config.toml
encoder_depths = [6, 6, 6]
encoder_stem = "deep"
label_smoothing = 0.1
decoder_width = 256
decoder_head_dim = 32
decoder_qk_norm = false
init = "trunc_normal_002"
muon_scale = "original"
lr_schedule = "cosine"
final_lr_fraction = 0.05
warmup_steps = 1060
Rows from block 4 of the image encoder of a small image captioner, named by matrix and row number. Rows with one number belong to one channel. Each number is 128 + 32 x the weight over its row's rms, rounded and kept within 0 to 255. All counts start at 0. Numbers have three digits each.
After each channel's rows are labels from the 100 images, of 14976, where the channel reaches its highest value: "strongest on" is what is common among them. Only what is clearly more common there than usual is listed. The data: dead-leaves pictures: piles of overlapping shapes. In brackets: how many of the 100.
# r30: branch 2 reduce pointwise conv (encoder.blocks.4.r3.0.weight, 24x96x1x1), inputs 0-95
# b30: branch 2 3x3 conv (encoder.blocks.4.b3.0.weight, 36x24x3x3, transposed, each kernel summed), outputs 0-35

r30.17:097155097106143113124151095118096097126158105112111124095094137255127141103163107133071127101111114123121113129124099114096145118172157175080107084152235065128154143112086097071170096138134147122100172125131131086114119173115139145113106093153101117106085082072115125097126103098181152135
b30.17:132129161186078132131075138122122106108045127193121110081073151069119109160145103115098107123122124129114159
strongest on: shaded (78); grey (71); square (27)

r30.2:120127098049067169183170106117098077200090174081114126082089072076127075105144122115170144129088120157113092141102155139145111096118152061112114161087107120109125093143176182106062096129158140107123126101143119100139139173172176135159134145151131120135109100108135103120120097091069158111
b30.2:155124100121099196196101100138172181138097108144119087073091137126132109129114116147131118179167109117062097
strongest on: grey (91); large pieces (69)

r30.15:098151071091117164104124144120116130116098070136110188108083130107116121130154123118120136145120109149152153079152163134085102124061110063121079088075108099122106134123206148148093185083102137083081110128135123167093143128146145138121109116177183196095113090109164096062087071110166154115
b30.15:162133125114081111149133119147168187109182143120129130156143074157135098184091169207128142124173125158087104
strongest on: grey (58); square (25)

r30.4:127116103118205116097119096134148134075111106174106109136092175146216109197149131097079111152138124140103176117108103146105122207222084113128111109170094106101104153099113152217129135119156120128186151171148134147127090109101155122100131106163155131126108118160108145151071102163120155117
b30.4:109118084160096103090174140094067156134134093103144156083111076137111140096071084129154122121066152142176131
strongest on: mixed sizes (72); grey (49); gear (28)

r30.8:164105159157114090082152142073124170070192096122149056127090160125092087070133129101090156135161122123161105084116091074089149081117163123125120170066161076155121108136165068100100132092095133125091122149129174091136096113112125137098132137073093135095124154063128123141088074146145114093
b30.8:129110129110117150116151074113144132111082099131194087091074101186107172150128117152078141162098055135131114
strongest on: mixed sizes (98); gear (30); circle (25)

r30.10:127145108110086100135102101130158114044175109077121056128225171118146137067075122125125117132116148114112142102179115111169151076125122139180083202168159069130060136139131149138167117101166165113179156123156117119117160123125151146175146127145084105164147160176114120111128140159152125145
b30.10:130123093110154131168159126138136182155172152099104132120220108129099108101150120109077144101073088077091141
strongest on: mixed sizes (95); grey (50)

r30.12:076108104118125123041100120115105099084116125149104162109201126184135197135141132127111130134085101145109145102111095077068152092134077208157126143161146180067139136142088135194147129112116083151163122094160132159104167118118120084118134099170163118163097065117133125147120087113181127114
b30.12:102119066167137126110113175074106135114113205138130166145117131149114094154175092149181161082172121142094148
strongest on: grey (78)

r30.22:123112090130145166172098117135193122143238144218111169124091148098184172144128138118117136131108114128149214117196116103094119119158161106167124141134200179110126125098175103160152170153107176149160163139109133189105116134103137141139176139162109094118116148098138113100132125105154112097
b30.22:125143122091117113135136133125110137144086107106122097088092051093128123130099125067102059208093142111085110
strongest on: mixed sizes (99); ring (43); gear (27)

r30.1:122096122146143100083159135136064130094121148112127131091132133156111109145061095096066135112081147126130105141114119129188080123254211097077140079073159124147137169102111163160109106165105133117125111210082142106117092130126164130150129154097144126130084106162154115127130093114166146135
b30.1:085136171140140103115070158145126161127091103145120140104103193090185112129102099119086117062076134130180146
strongest on: grey (56)